{
  "loss": "softmax",
  "encoder_activation": "celu",
  "text_encoder_causal": true,
  "text_encoder_head_dim": 32
}
Rows from block 7 of the image encoder of a small contrastive image-text model, named by matrix and row number. Rows with one number belong to one channel. Each number is 128 + 24 x the weight over its row's rms, rounded and kept within 0 to 255. All counts start at 0. Numbers have three digits each.
After each channel's rows are labels from the 100 images, of 14848, where the channel reaches its highest value: "lies over" is the class under the peak; "top examples" is what is common among them. Only what is clearly more common there than usual is listed. The data: numbers of one to four digits printed on busy colour backdrops.
# sq0: squeeze pointwise conv (encoder.blocks.7.sq.0.weight, 96x192x1x1), inputs 96-191
# e10: expand pointwise conv (encoder.blocks.7.e1.0.weight, 192x96x1x1, transposed), outputs 96-191
# e30: expand 3x3 conv (encoder.blocks.7.e3.0.weight, 192x96x3x3, transposed, each kernel summed), outputs 96-191

sq0.91:120119138172126083198128135097151174145114138126061150099159110158094112169168143114119156135094141061117104141129169114146149139116114153109109142109122137220117143120123175179061119115094106123173091120144151140110134131139103130085132114117095131132129097090113133138144189138160118140
e10.91:099112119119129125132080139127102120103160122152107112094124180096127171134114130135123117159121110135127112119121113150116094112093117114101103105137162131152104127132159132107094098167125121107116086087189122096076105087075108119123089095131122083090084097132130117104112097153136114134
e30.91:135122173124097131112151127096149121119120111137096118123140112113096112132129160155116115132096096166139118134113093144110137054122146140116115101136081147122139146133101111172125120131100118107148142132143159136102165083159114143164123165115159084128107167096103119139131153171111086150
lies over: digit 4
top examples: the digit 4; length: four; first digit: 4

sq0.29:140131104138134205141170168138100158142171130118166118155170121154141113127156111137147170115140159156136137115147124135118149102120105119109126081122101131160135152108120108140152105098190116134161154153102122098147130177185188110158053120152188063144058087173098113152128142115106127088
e10.29:136127155116125130138072151083072159134153128160119118120096141120165120096130087088088126133148126148117116116129131114136118107147136153157137057123131096073106088109148155125094147157104139154108122113141101119124115145127132097088154159140148106124107113142096082104141146139112107098
e30.29:124090140142128097091111098098146149102122113138112105138138124100138091127135120119135074121094133148141105070130101154107148105122155071107121102136091129131122106117130127079130087116077101085133137145082162140119145105136127155118126129125137106144134154101148135097132118088113077141
lies over: digit 2
top examples: the digit 2; first digit: 2; last digit: 2

sq0.48:123105126175073147161133130091089115089093092088104140145169134095104095184186125120096119139083144106095083092112128082132116112085117135112102122093100127123122151078084155143100121116199125157070166165097121056148049095183149133136105095099179105126129122156132132153083151113145138107
e10.48:124120134097099153142128176091120092148134154132118093160126110147126121131104122092092077131161115157099119121126139118138120129122105141159140134166090125092098081101153127112114118162099084127106129087136092133115076133131145124092153134142134090097125089155156100097109093116114109117
e30.48:125129112117084103129165122136092131126135149115092101099133109119140118136147167168107086122120081124160149122106139116146145094132125107156105109139109152083107084146120143127125128141083143130131107142149190099148155120160136127146085149095128122152113106141123124140117071138133117148
lies over: digit 7
top examples: the digit 7; length: two; last digit: 7; first digit: 7

sq0.80:104133145096121129135092121128153118118144123202150116132120177128137196143116098114131142159154150146169138139111156114170144133147142134097144102121129076122133131132168161111139080121131151143079183117140088127142133102135136119125096149201123060220106113154055129135122139146162143150
e10.80:165114109117132099149163158126107129168115059175109149169116093120131136104068120135138082168143135129095111115171129108132114102163135124142171119078091117122136121137121120149123160150088152128107106109120107111130145134160132118119116072102148092149104122129108114117123163137107139128
e30.80:135109141186143126141100111122161149142122129101118137102107161124111124108137116118092090103118126155104119121145121182127086131100181115140133116141131134107129113120082093140122126127100132129065127147124149156108097143110108149137136115126141143106108134152132102136102112128094140153
lies over: digit 8
top examples: the digit 8; first digit: 8; length: three; last digit: 8

sq0.93:136114109092120161080080089102146103135086086119115148112124200177168138159082137157149118085088085093122172090164115140154097116119151117104147095141147117108093115066150131127109158103151143118120164131150094179114110163164141075158138093128139122118124170134168145103096132124142146091
e10.93:122108140156093139151145107139132156132161164155135127105087140160101144128187107105119098129110148132129139064119099112139115123156169125152110144141139112141122154159102148143151138152132175093120131124148132139107159140119165152092129118152132123133110157183140158140079129143146135127
e30.93:129131127127135153115077115125098107112147126153119176092120151127131146112130072086104128085125105111137129111120135097141091176098123121132092114119110126116091134154128109143137124135126115118154093122096111113113153138142112121138126169070124118170142092139110156184134097116116135130
lies over: digit 8
top examples: the digit 8; first digit: 8; length: two; last digit: 8

sq0.15:072115091136126138120144104119131111116137119125122123119150188158131156144158059108120097189126156177181122144125119109123088114138138133129105079080092117139192120157143138161102089127119147106107149127119119112132115094135147089109104153120144059146096104122047135143140123117112103180
e10.15:158152142124113071158143149120124137158170081152093128169110147092165081129146133138147127166141150090089130143138115131134131137161136159106146106085142145106120103100155145124128123168138126143124094131147139135125098161106129123104100151066125128152145132139135092146112165154075112132
e30.15:128111147184155110121101137129143129161123094099111139113125108152105128099146096121096096147121127163107132106158130165146118161116168107106114138170136153109116118114084119158107136127101098133079143156133142149107103122118119150116156103136147116093117151156143089147124111156098115164
lies over: digit 1
top examples: the digit 1; length: three; first digit: 1; last digit: 1

sq0.36:113114128139130103174110109110135101146104118128053126079153151154125136175151091085102090157123124061147144110115199104119097126143135159133082096144140133210117133132151161159057081109101144100133102099130093108095104101102119078079126151129126108124097116094098165156121151143124119131
e10.36:138117096121144126156119134118113124107167075145123107126133159115134143131150115112124116141119102087092099114140111138102128116140087148103120122121138130134113106103165161103131114165128121088128088089195125116114108133099107134151077143110101125105106122138138112089113117176107119134
e30.36:152135157168138116126125148145141113154155116103101146133103121129095134095164120086106113140138122170119144137163148159160110132133168136134081130165134153129133133145111093198115132122118107134089127155134157152126144115138123160113154104083165136104141150147128102168104136199123148165
lies over: digit 4
top examples: the digit 4; last digit: 4; first digit: 4

sq0.53:130080085138110196141147138121116112122099112122143076165167176132146128167150132107087103163075156132151118147113120141098091101147098134112094077102112121122132153084131153171130105107195180127094136138118107112132070119201153108157081091143172096135091073154118140168102137124122098139
e10.53:126105154134103114148121168116106146159137120159112093169099157133140111105131089108132107159153143131111089109114104116143144109136127147142120119127088107108090101096153120106111153164130122153127108112135089104101101166113146113110110153115146122140105094143114091120104130134099082090
e30.53:138105132171141095082122106134152127151149144099122116086125129144133097103146098116121075128099101165116126099154127161140146118115176087135100099177124155093107093104117128116091118124073119103102138147108174146124124123140123149121118116107146119129138145136113106122100094131094108161
lies over: digit 2
top examples: the digit 2; length: two; first digit: 2; last digit: 2

sq0.24:156112111110148125126075119108124140143085109078132091147109080177121090111121148080081142100147111103086113119135106140112126113083090119131122104151097106080088124139141118103131144095130140132122093147117130152130123072131141165154144097071119098104099130144091143092155127111135188123
e10.24:093105086092170161115133115131116121121121126111151163106137084099104144157116139146125120126092113131133131152085110125123092124088134091100100148189130163163137110108102133110131097113103131137125116112153137141126112092125113147160085091117120086089126143101108147142095074154138155166
e30.24:140141123096134138142153112157100114120162160120121128100094129119126133150149130170121141150146118122150138154110145105135111116135126157111098118088132113098087077149125129073120160183139134133142108127143147098147123153155145125174124124124121136143116100138106151098109102090122151130
lies over: digit 8
top examples: length: two; the digit 8; first digit: 8; last digit: 8

sq0.42:115133123190135120156143145133077142121144170107092117139178116096122121173179138128128129161148150094132134094087151101099134113095115145136120151116100163169156138138086161162104113129165138155170125150091158023133126164168132099097122135110164096125146101128080116153154121120110081129
e10.42:157106139096136121155131122121101119154140152145101114102105142142142111119138112085109103147123119116095113143107137135124140080126093117120110094138145099106101099115164139131120109154138098111104090093133087086099118101156119125110124113131138116112071095121109112092147103163107103092
e30.42:114099157155091121091126138128140153138097097120100129151133097148106131112106131158105093137103131137130095085126082160108172099110132111106123111157113139110130115149126152146149097120104115102162130119118161121089144101136113108139117135108131105121148166092139123133120142164104076128
lies over: digit 1
top examples: the digit 1; first digit: 1; last digit: 1

sq0.10:146099116155131102154135141104114145095142097074130116126159051097134050153134138109081154100107129146056093093121130108097139119086118145142116138144075117121088124120096148125127124142137109144082118157110120142161120089129112156162115114041139113067121148135165127132122133094131128099
e10.10:071141090120164164106121106096101107103103138090129114125138109155120148099118107165101140095146112153105131145084136128142092114108154122118069116152117155095149094099105159094093114145104109158136143116119111169117149112103141147117113151130106103068117138127111062130117123113141143111
e30.10:146154101084107098159175116112085133092123125118108131113113131112152117141136194139127133135102101106160153143086148089139144098144107117169136142084089143123128097130117122107129166133127159153135102122178143076161139145140129091133098133123111100130099096145092127107121128127143164112
lies over: digit 2
top examples: length: two; the digit 2; last digit: 2; last digit: 9

sq0.33:093107110121146155110149136112108117138144121105202135130123061112128096125127080137125111103134151102090186060110102085112112132087150111143135110107109142090081123141088121145169114094132096110115127166102103101135145144100144149161110124088129125103081116177158085115146123105140121098
e10.33:079088120117161186121126104118138153120137153129145129063155133161143137151136113136078086130114113108133135118124155092151078151163157096136084111127139149155120127130135168131124140150094138100098106081127110119100092091115134150106111161117126110125105102122122104116143124113161133126
e30.33:130163141098085121114164103100103119082127124142068121100118120092113105112145158084144133170099116122151154137101140104144147133150104115157101135109081179116104110116109150106133181163129117126130162148152138089175142145137139121131101137108162115148089114141113151132163116083142130119
lies over: digit 5
top examples: length: two; first digit: 5

sq0.49:103129127098075139113167130108129141091126119095149095167104107135125106095132101101111210154113153215150093149148108124132104110134103097112101113073098119118178143117122101091161116133104113111105150112126150113145103109135154138170077127094090110096136113148084099158100107088129108138
e10.49:156123183110103114133125118099134074185112149156090135139157079131124090128111126170127168158133154148135172164139117110148142133138109158134144156124098176155097082109122114106126154146098143169132090167082122153127116132156151117120172111123157157107138157164123163138133137101126164100
e30.49:106104138138121170129132086141152093123153167121129098125159144079137116150141133141132115103147151137124119110129125154124127129137157129130149108144119107122122125105129118049115108123123128105118127143104153117129123105147150153168127129137129133119121148134129146085118114071117130140
lies over: digit 9
top examples: the digit 9; last digit: 9

sq0.0:128107076124138225128130135134131120139143156127134024133116138105146152127117081102156109158153126172135186121128134149126144155130183156128111089100118143135159155129133113120143144135168170126132244161123111100147146161153196092154081150142146128145104115165088113146150117123171113120
e10.0:142086157084158136135133144108106152154096113141100125145106085128168078093098088093120085157122185134103109109121153096167110091131094112175119105104118116124131108111132112172120158109105147099122096134105098090117112129169159113123168102121139105107120124126126122110162132163101117120
e30.0:134128137184140110118132100102118174121134118122126082148120097141137093139149068108114058135089136153123135108145126143142128128127150113119087120151121146074065107094143144107103129155135112118105145155116146129127130160122135155120138104104159092104165151157147120085120089090116126154
lies over: digit 5
top examples: the digit 5; length: four; first digit: 5

sq0.1:103118129104108175044113074102123127151082104152115063130133211134151147135094140115123080142104107100179135156113089162113113117154161118107107129126144111119143120078125135126108155183118199099162185118124143148121099149184120099124120122162148155142147089120122139102077112145137107152
e10.1:132087131143104121161138145143147161158126139124113141121049106128122150108118133106120127121161159182155125027136090099132120060147147112144157111113148129104102114132109117117120136118131159148122176167136125132135156178133158084074140154111173149135116145139133135142114148158134116112
e30.1:148127127146167160134085111109124146145149147107132156069137175139136115134128045102124091076110090135095128100137131129122111184116142105147118085136116141096090144110127127136099119107105129111077129122095136127104117148103124144115118137090120125122132126131086106146105096127114146140
lies over: digit 8
top examples: the digit 8; length: three; first digit: 8; last digit: 8

sq0.78:147113104143143165123156147119081129143142110117202096153158164112162115148171154149124175120131162132092156097135111122113128117077139146117101103134084131146137173134074148110173133106180109137149180171066106099159137140188190146178088121102171142140106136214148091130151130115142074075
e10.78:111097156093156176149085136104099149167082145147105120125150072161130108139127117101081081126142170157148112124092140052122102115120150133127134098135129105144089096098112118153088121123093142140128126114103122135135120121148140144130165090128146109099088110120128116120142094146124111144
e30.78:145139125138096113106159072092126158083124136137125067116110133102126087140148130118106097138102115145151142121121137134131146076138133091141102111134086155084098099090127140064116145130112119118141140147142150116163142139133133141122131133102157106155148147129139137079133100054136128141
lies over: digit 2
top examples: the digit 2; length: two; last digit: 2; first digit: 2

sq0.7:107135132130087126107111117110174118099107081155121088106135167145127173148131097124126118158099122158186131152127100157122105111186124106113091082126148115109144137118188146145140054062130139147091094132167097151115118120160132081122094153175149037152079106101095168111117140150104119129
e10.7:117140144141106069125130126130126141118136108165110125156096109090101117141128121117100125157169136077111114134150111096159103140118100179111167134126097114124082089109107125088109149139144133102143133108155108102090106168106136106163139157134108144129106134151154117141124163136126118111
e30.7:162125132144130129125112109124138134176150136132103121080105150143114147105143150146085138117122103144129131131140133148143089177109152117134086124116123142113110102113076097149111116128106117117070113151136162144130137122124120152158144134112135128146106121144107126154099125139088144161
lies over: digit 9
top examples: the digit 9; first digit: 9; last digit: 9